From a checkpoint of a small segmentation model.
Data: trained on scattered letters and digits in many colours, 195000 training examples, 3.9 epochs.
Rows from block 5 of the encoder of a small segmentation model, named by matrix and row number. Rows with one number belong to one neuron. Each number is 128 + 24 x the weight over its row's rms, rounded and kept within 0 to 255. All counts start at 0. Numbers have three digits each.
After each neuron's rows are labels from the 100 images, of 14976, where the neuron reaches its highest value: "patch colour" is the nearest of a few named colours to the mean colour under the peak. Only what is clearly more common there than usual is listed. The data: scattered letters and digits in many colours.
# fc1: MLP up (encoder.blocks.5.mlp.fc1.weight, 1536x256), inputs 172-255
# fc2: MLP down (encoder.blocks.5.mlp.fc2.weight, 256x1536, transposed), outputs 172-255

fc1.524:145190133102095118100140158127077135125117086142144110089115113130143113169111119140159108163116185147108094138129108116114130112130111124130117100127104084101110142103099118122129091124116093115097122153090122087129130155131082094103083147132141126157
fc2.524:105132139150187137100141116124139149157134181110136111108118144115118134127143097103113141144095068144136165138133144145153140162068140160130120123140129145135120131176118151117133123115186145134134089069139155096137088112103130149121165122105101082129
patch colour: brown

fc1.581:123101138129112162105103142164165131152161161117106141129177132144109175153183143182140124101141144124134122154186128135096098157151102102141159116152160155182125108124142100144143139123119143120119159134144131140133156124105152125147149123140107089101
fc2.581:122131130126124122129126106105129146077120152127118128119129109131122160129137095118145125120123115139132122123149120124108139114114153126127132106117142132075126133139148145122130133115179119127128113131129122136126115120130123126134136129129126255133
patch colour: grey

fc1.571:155120155111145128087113161167149154078141084108101142131142162120190109162140114143107130139147146132115128109128119155120143156133153171119146114117118137143137148160146095133156131119129141129110117088149115109107128147108153140169048142135133148126
fc2.571:134135137137135139119140135125122118173124155135120116114107123145127066107114135130122133134131126144126133121126124133116129127139127124129121139133139142203142103135124121123132121152158130141127126091134132137105116134124117128123121115140115057123
patch colour: pink

fc1.50:103136139103107107132107117132098125116160127117144142146116090106111166087140085121098106136142176127140151180102083119147133111125096152149120141123128103134156150143152093136072100047078131143144141105175140152169143096148098117102122151151182159142
fc2.50:129113142104120123117142126142130091153114151127144105129133121134123058162140103119127149145118157095121106135160136139083121131150141109109153148149169143200114145152127123158157130112067133122134168145119126109123146125111103138121115126105088070107
patch colour: brown; green

fc1.681:173122123101152149161167162107116104107140107133164120130149082108124172099112125154133079110093108152151090115107141137144132117138149124112165149155106143080094124131101130080112156148089105116129158137132100128096117168128129153080099102153109133110
fc2.681:144145156123129129115140131120138111165132166141100132129137136114121089153123122126128140118144139130107135102123139104120131139118132110122107143117136094224130120141125092122122115125192123112121120103139131145159136117146146111147125115122130015127
patch colour: black; brown

fc1.395:127126115111148093140083148165153129118120123148119142160133138142132178176151158159073135154107171133123166164115134157134148118130121107125099140169105088133142159140118128102152173103124160140112080136140161120128129099099109176133156140110125115118
fc2.395:139118121147165115145139146086121113157123139120144141139130136115129118110129152123114141133120141139146128103117122108148142114111143156120114132115120129203148132097167135116119091151160099148160134122131103127143133126159138108130147108103148060115
patch colour: brown

fc1.690:096137123116120137091122108113109121085117133088103086104150088155102182144124105100103141149138103116110109126084152090139101122164130076153144169135110113142130143118073147112136117128179076154149139134111121168151124125116138142138183111097133126135
fc2.690:138110137134129159171136168153147108110113162150139145135120162127124113152099159137126117139108147134140114159095160166128133138112136147132098113150152143083120058134162143123060136120097155155100118109148109129144110128110107121104148114128170066148
patch colour: grey

fc1.302:153131146157074122119112148134102123145129116166132151116101116129133107153127059108087130101104140153079112156137084147154189113163090107122103150091105122071105143113134124135094126171119125143096130120138173160125135099119088107137128133150159159142
fc2.302:119137150119141143137131131119144138156145096148148121160106144098126108131145103136108091144151116113101146138121167119139133122092134128147134171124114123153116114109124124114163145089068126116094149127134153108137136107091106122134120143120100002119
patch colour: pink

fc1.673:128160084124145157129134138098129165138108143144104100103103072138117133152139093122144112115141116124137106126114142115150139086134159134127117102083113077120136125143106164100130129137184125136134140106111158174104129161118116143096137118096107170140
fc2.673:131093156102087144132106125151130083105120057124112123114117180146152101127139158118128159157112128157128141150124145145106128159126125141149172138136124159124103141125112126113123125106000138127092120173141105137126113102106135103143112127119153088145
patch colour: green

fc1.764:157167147111110124102110109091165113079109146105088069094144113133115163143131118125083159132135103143082124118124148138100133115187144106124166158169133130121140120108114160077152136149141082136139135119096096137134094152088124080112149101106111109148
fc2.764:120150126135114140152138132136114105142132149117155104117131124122140084120124156143127148124142129118113109124128112154138127128153140111108109123143126148180144114106130103128115120155162137109110114131115138130138116122125111133121132122137134031133
patch colour: grey

fc1.231:136157102117145145127168143089137139149117148144105160092178112126135179121145096119117148086161124133085094164133118144112141123117152178106140124076098127123127138165084113133105144134151132083137114126159123136087138133143124149102108138120120144138
fc2.231:091127136125081089165073119129111132203111106122086156144087128135133096148126180119107112151117147145167148130154126113135140118150095122128091091140135149164134159096144136106110137127151134141116106127089111171155131113123132086132159121118145106118
patch colour: green

fc1.687:109126137138111112149143113107125144142121120123122161161082120133123166106117163127113145110121168115110117119139098154147113159135087131121097153111127121108161121129122141140105098174178177146113076081132110179152120139128114139145134144118191179151
fc2.687:114150133120160133162110143121111142137116052136124107155099099148124122153164107128120100138095110091147119117151140079147119118154149133134124106149147151157125115073130142129169133112062123142136166213124159108149119092076129125144075129132078057119
patch colour: green

fc1.327:152120134163096150172135161152168106102099139124145130114110141143128133169142175085130112142094117191094135138099141132109132130094124127148139161123153108125166072105156116098145158109156128137088106126129120144127106153117148100058159103099137106126
fc2.327:122124150126136121098130142146113110080118075126102106121158125137148125087135111106142135124154160094119118116137110126151123131150154117140133105143086122117123148149109134122103126124128152135124141102115092127104125129081096134161147134126112114134
patch colour: purple

fc1.337:144133153139155093121153166126140137171167103115160129116113094064122134096096115116164143113125103144121115146125120133154112136117135132141103102090133108110111134083127148130149179124106138145115119104161123147133128140110126107160123122111125125113
fc2.337:133119139124129145159154153127141130140105142140144138103144142136132114185120108131120176119166086153115113178127129145135133166087157160148140139115118162176134092111086122121155121146171091123128126111154135173132141119116154131150172136089116057147
patch colour: grey

fc1.318:138117092138145170143132111139163130136148178127079147132127145133137142099132138141153169126126100110175125138156100116097083180114073118127140146101153103227095120119151136162109121108131122150130137117147128100161108106115125110141102135112122090090
fc2.318:129124130105124120122131109144119141081132108135123134113124120135120161116139118144134146141127131137152134105136123112122136159128116139149143121133128129058138152117128141126140132126118135138137109131130110102146108120126123142137087130133130255121
patch colour: grey

fc1.65:113162102123089124124154103076103087112098121117148130133072118097141151137102130121132115130132147159145118151156115087129122120078143153126117090140151128131150074128099098141118172108121105143138119158102109098146139113182163149113141118204112169127
fc2.65:141117105145118144138135157133142102145120099125115143144171153150119108127140119131159116100131135139115141141117097110115118124152125139103141114125135160196115142120097110139127119173054171137174124209115141129166143109125152117127138129125112031131
patch colour: green

fc1.37:156122166100131146129168174124100113153114134129151158090140096136139140143155155113098116106132102159139100135153120153122125162120164111120155118126093138088102119088074168130126125111128119108165098118154110186105123124121108112107123086154139171155
fc2.37:159140130130063137151140120101122129193155129129076135122149112133116109137137123124145121109129088149126097134173119132100141131101132127123153129066147117145105134102097146140137112144089177151179111176128111164104161113138133124151128125140141046137
patch colour: green

fc1.328:121124147137103149105141121141135110152154103152161145171097126100125124141146151126115152121148108113126111127092093145149154114193119113145110132128128079110092134118123134122029128156177147145127099128143145164117109105094142118169125121106144122126
fc2.328:151129147116145114132176108124105126152154114119111114134148137158141092143152148132116143121120146150126137126139138158125137145140129102151133140106129141185107134142145129121206116098066141103121117157112123130133134119131132148136116139137105064138
patch colour: pink

fc1.100:137133098097175137146185156093131123125124139141116171089173125128132155115131093119113144116155126129074125151140132129130133150094135172119148139085110126118127129150104099137115149108139131099144109134140128113097086118127136159124101153117134150149
fc2.100:103146132136080099152083097141115123195102114141080141140108109127132101148129160127109105133128138138160138131149119117130130121154098110108095090136146134177137155106158132115093123119159128133118103119075133153164132114122139106127162120107154104111
patch colour: green

fc1.501:137127137134098129140154102112150176137102126141147193176128133091150118119114136133170124144113152162093134162165116136104139137121152180152145152134103153104124127121134110105104106087135123141125135150150112143166167165140154139126155122139147121111
fc2.501:133138149130146152121168165109140101140129164116106143125142169160142100119114147116136132126134123175132133160127108135130118158106118101119119128129138131217153100148141111099146144138133156137142118129149109141135124122144131118120159103096122051133
patch colour: white

fc1.291:137101126140174107138134140100123152124104130133152113157060148139109092119073137135132171093139091138167154124137095132144091151100091149116135156124144131094145130156122095102135116130123135144105160118145119137154142151169129116127118122115155145095
fc2.291:153143110151186140107164140138141169170132149136099142137118100088096132132116125096110153124136147084142138082112146112146111130126118129125137151147104119215122129091141085155127141161126133127128167089102181139168157119127149155137138127108127031146
patch colour: brown

fc1.114:112125120154122121090125091152126129139145108142149131114119167144109158114127126160129102120146158146131106149138096168107159106156107162140099153105139094096121134137170091126110101105067099139136116131167161102124163104170126121119128137106173185107
fc2.114:089130129112084127129155118094151117150125199111147118118147119118106083116110088113122142089121131168111140135170115147094134166153144094123141133139129117202152132100137103115145140108180133077132092099161139125128096105150138149110162095124093087116
patch colour: white

fc1.211:139115158074134155109131102132152146149135083129118154119125161135133139144157113138120121155171167120137134113140124129148175113161135189156090115134120136163122157165153111124172117085130154108138090081126117084124147097089144129156051121136125117153
fc2.211:108128135142141139114136124118125123159131136121135133122107125127143069109127142109126139145131124136136134118132135149130132129139135144108127132133140134187129102132137129131111129116165137139127123123122136134119121122163146131135127107141124018122
patch colour: white

fc1.566:114114122171090159165102140149140130101096144119146145118092145114129162148113139083153104129105101165118130149113109125152141137060102134143103129097144098148136076102151130092113121110139134142114107156136135162120105112122136119095147112097149109108
fc2.566:134120146134121119075103128131116124078116100107090108157140131130140130097129145103123140147165166091127122130130129123142116131133145119136161120146078123120112153178111151133077113125122132138104134075125107119116131126109121144161143133116134108131
patch colour: grey

fc1.241:113114133156115144145147112139144128100118124112105116116083125126124165161087068098158126127097128127150142167128139129099125134080166134157107163096129104152135124153192127064098107092095178088131153133128109134113074148106108138136128100114102107125
fc2.241:148150110124107114099140122140144078126157136120112101122178116131128099073117186112133143094143144117147080129168126123145116140174095136115173122127094142160134122117071142162089129175176120125137165136125095135119165124108149130127177126141102134152
patch colour: cyan

fc1.197:106154162142143092149193126121081127098121181123178100140122109095101158144121108127122125103139106124138147134131124089171156116095129124157116100102140178143104098126134140142098140107111115119153208106194113124146118102089142122107106095143170139104
fc2.197:149118116127165132159155162123128121131146087103113113151146096104135111121102156121109136099149144061138106174113143153129097129137109141132119136085147116173153150092079120139149119122087165133141123181089167113097114165109091167126152122106126073109
patch colour: brown

fc1.175:121112122146083145128084110135129140064105148128140153131100118123135197124087141096122091112121122141133147143110102091148150132088112158167094106110123090162125140124125110161110088121131120153107128178152151137131131065120146136128157152120165113134
fc2.175:146131119143130128093082096128098126077127146119071121149137137107133116125109131096126133150136145099117091122137128136129117128108140140130138143127111125157128134180112170133034114136150161125128119097120124140137130129131135146142163127112124113121
patch colour: grey

fc1.714:148118146151145139144120119129158117091114105119095123114137149135163149133126095122145125143133102170135130189087155152088128153106149163152129164140137106099126147150149114105149128130061130080121158160134105120097100144142119125139097115107101089130
fc2.714:136145124133114124135118140139155116122151162129148108114117097149119126099138164118128124123116140124123111094143157107148109118158122134134135150126115157131117127084090167158094111153213125108120153148109116121091137124084168127130171096159101139155
patch colour: cyan; grey

fc1.151:101135117128113131113135131139150143121117150163121127127097117107134149155135118126144133126104151118156100172107113120139144128123117126126131141092113104121116135115140144098009152144118135155121106070138123148140135140135151136156177119160143073136
fc2.151:119116129126122117129124123121116128188114134131147121140129140145130078148154110120109149123117149147115135124118128145115110136128139115148126110124130146188124135141143150125167118112150123125107088130145135163107133099113123122101123137109156018109
patch colour: black

fc1.671:108111112139091129126103107108099174135121135132108139128091153134104127129132132104124134137116122088082112125159099094137119163122155140135085176142129178089145121102136126144050123125197116157127125107118158118115081107097158113162155109121162140099
fc2.671:142099137121167173146126109113153147183100066137156112131169125143130099127156147147115105115129112152143120123113138142140121127142075147149163099123135092128139150117145143138141104142055150133142133182126153112135145130117092136107107119135116071127
patch colour: pink

fc1.110:137130137127147122146115113140157142113136110084150151089135167137106160067130135143150170143133118125153166174126118135170147135144133155174086137160139143132153136173170142132154124104162121161129133122152179122125111146116106157162119097139090177132
fc2.110:119167124135097119138142105092106161142113144141128122121136099134104048151139145119138121117131113117146106154135096129116137141107139151136121108117133134172119118147089142112106107101163129124143111065179138112152148142134129135106144117154137126124
patch colour: black

fc1.465:135122127112142145130172099081162139091131105126140114140137175106126118135095123113112093139149106144135143152095109123168097138144122122178131106158110122137139087114096128127137108120075102139165126157165143118084149138156150132194129144169171117146
fc2.465:117113099130129151152127143091131114178118127126150107129156111108131136151139094126122152128132112134134138111114133132143143144105179115115138118146123156161107131116123159126147114148223108137106137113122135140094086095066104140126135133140110096096
patch colour: brown

fc1.536:109088123111116131126115140141075141095146118128148110133119093111109188111126092115129125130107149118140155130183110089121128175142137128135144127094128121073111103158157128129131114154128055164120141141149141108116092109125183102124091146179142129095
fc2.536:136135137116134129116149135137129137167106206137105135120150144130127067106143167135134123129140124141144129130104124141113118123146121121132161143128132127215126138168115128134141132136205122109126098125127132125126123138134126120124126130070141087135
patch colour: brown

fc1.609:142135129101115150129129128128128105112158113098118107156113076102146134134173141153149103142093114130132144086129144129080135117167111132116142154170148157124148134116134151067132110126068144114152100174132159121115122125130098154089113112134164120107
fc2.609:141108138128143141100108101138133116146113153140085145124144124128117109085111107124124122103135147112139098134133110138129120141092126143155154109129150071161118130178158122145170098085251113142142101012090111131145147137144140127128120146132105126141
patch colour: brown

fc1.358:114172159132141151158072141109105141112141136113095143109151088143136155172120145088129154119146155151120128161118090125118175131148133113146143106131118133115149126154111120112126120131162158151136106123159081169140136123161142129137136143106158130133
fc2.358:091134139163126082111130128129118124132115139123169114152110145106115138134135116129126140107127132082123077146124138130153114098114143122160113115141124077152100151138152143141192144119145131142147150120115099138139135144130116117132127102106144025150
patch colour: brown

fc1.350:111130150091076087125130115152104178142131110120131103122116122121134084059155126132131104155147154152141154139138151121134160141117119157145095134125152103077135167135153127161146115088099105143169160151105119133141138102150124108145093151086126132183
fc2.350:115115084163160124113133114130137117161124174134122143116128139134131085123138141124116125155141107152145096197106167158110149135129119125152151136118118107158124142176109153156106135092164106120104100137113134130156088148121160118107161161097164019152
patch colour: brown

fc1.353:116143131157081117159128158147134127085090155123125116130091103127109196158114146087162096119109119145086106140091138086158124142099109141139108151122135103131123106095135128106122111123137109125110096172149123159146146126111166120094171133096168108130
fc2.353:137108147135159117085126111119123112094136088113094116135150138120134171129135079088137146152143134093132111130120138154137124115093163143129145125133100141091110151205124169128093121108152136139104127104105120118125100125119120160147138110103111123135
patch colour: grey

fc1.626:099118104130128159109099133113100119049132126101109127143163104091132163143110071125152124116137121125146131150098140165137137153123138107121126106120075120082159115132115110079097109095113108113098145155132159141162159132163122092158126155146166159115
fc2.626:138113125132118154118140155129137073187109153145140123131121145130140084133123151133119112147135114152133121161109123135130124127121129131110152123138144140176151120114135129143167133140142126133135137111149116116131148129117139117106140113117148053132
patch colour: grey; green

fc1.435:150108110120182134099122096132095175096157077150081176143114116118130119128124078124102117114136121110121116171126108149137151135112170147156109144094114137110141150161139095132101111116056118102117122170121142136136119102178109172177118175126118104123
fc2.435:115129121126061143107102149158134095193129186121173136113127117119123158117117172132136115130121137153103115106114130117127121147133115140121105155136145146151121098096137133156161143133255164128117168079160100124108140124090150113096205113126145137146
patch colour: grey

fc1.21:140126119124109135137169108076110134103144121113143099168141118141063177144104128097114083120154137087152134115105131137148098128119156118107107094114106158126136100130101098111098120113087138143135089130122189098144148134135136112150106137173146151151
fc2.21:123134124119100144124141126127110104188122153142160114125149124128121090112140136137141146122135106129127107097100139155127115137136127112099125110144147141183112145144147122139166102136155125119103132057116125152127132135093132139119159129133085077095
patch colour: brown

fc1.17:139133115143108148100121128135114120095112105124140144128146136133117195143126102117166123164138100133147165097116140098123119159156180109094131155112152114198140158140116144125118147139142149118132159119125135122158128106115103146171085114104087086136
fc2.17:143121122122143130149164169137156107129129106151122123120092106142132105104132126106125109112130161134153126108099130137119134112129102151084101120128107116151104130079132166166167113135103135117153124125108111121143117142121139142140125175101124000120
patch colour: black

fc1.369:147109097157068116118155126128109155150145134125139145123096138133117155086127161156089169108125162123128097135150090183099124139133101136134114144140111123131123115098140093128104122140153152125158080103131143123171151114153159134093167121136173163129
fc2.369:131133151143189147105137132110139129114127080125128124123127137125118093165149050098141135131119108131112146125115152146123130149101157153141141134137120138094115129174161115130131122097011144116117133184125142125150112118134085130128059096099083072127
patch colour: pink

fc1.276:128110110143135163152082131111135124100130114137104134156154085121135121129132145102204102132127191102135162143098118154110096114141178132086150089126110090118131120082086092091135136132100151132152122132150148130119185122113117149131123112144164145132
fc2.276:129144150106162115131151124114141132160125165139119114125129139122117083131140125128135124120128119113134124149132153138146132119098128155128118156135162145192143107160137143154151132134154111122134119084136130110132137112097114126123122121112102018131
patch colour: brown

fc1.42:140126129124076092106146098161121115085120146118163140112154114114163193080139118167130112151103135115114121169140087107121123139112123133146111146120113113118153165135168094141113108131107096135125179153121159106157149116111112110125082136141151147127
fc2.42:112128142106130127105122111130135114157115159146111129122125116128127059115117124124142140131137116147139128149135135123115123145116117126127165113154123137193130123138159132149133134115129116128119110098146107148118134112143127133124131135092128010126
patch colour: brown

fc1.215:128142106104146125133134151093137148153139157148128121074105158158153156085112148119164088115111114187131164121124086100109121176138091115129125129097147107093131129101106117117139166128113156138144112106091128090141109112135160090127123110123128159117
fc2.215:167131111153068167112128130134120125110156090130098132117116129138135136152140156175098116117123093103152106153129152121153158140130117140116144141155146130133122129137128133136145111144069121162107087172140138107158153132097125112157112146105109052135
patch colour: green

fc1.73:093106132094147132137126140110135136117101144136107158132098144101088153118138134119125159113153080070110138118202137140150148155120141140149106149142128120106128112127127130094072150101160113152112113145119128116129123132096088130163088086093154162136
fc2.73:143124153111107119153138108130125085184141123127160131147166119130112076121131159135129116148111158124150141146100120152130144116163110115120120095153118132162120137092134135134141094141117160105143147193105136142164151098116119114114129130149126092092
patch colour: green

fc1.701:068116136080124145129139071118104103121086091154203111142130114099154135118156101136113089163116118168120144118139154078128138152147127119143120137137131107105115149139163139114075131161131071112157137160136123121133125110159126161141153136155127111098
fc2.701:125106124150153133116163165109121118141157156122096114129101123130124073149138102102117131055109118100131113090117087136123105133117149120102111125118128151197102127093101110148165130148199139141122169144104140139131131140116159124130150151128124000167
patch colour: black

fc1.240:125159117096087109101091120130124172095101158116151132169160126103105140151116090104111144116159138120156133145142107141193146107113100126126084123129116116120117105125135151127078118111153090146107174149113165151147113132097140108131152088111116159096
fc2.240:127120144116143144098138135118116103175132117133129131131138143116123061141156132142145129140117128144114100113119135123128126118121146104144131111132125133192140138126111123118160133130101161120142110114143137130129127126102111120118128120170132063128
patch colour: green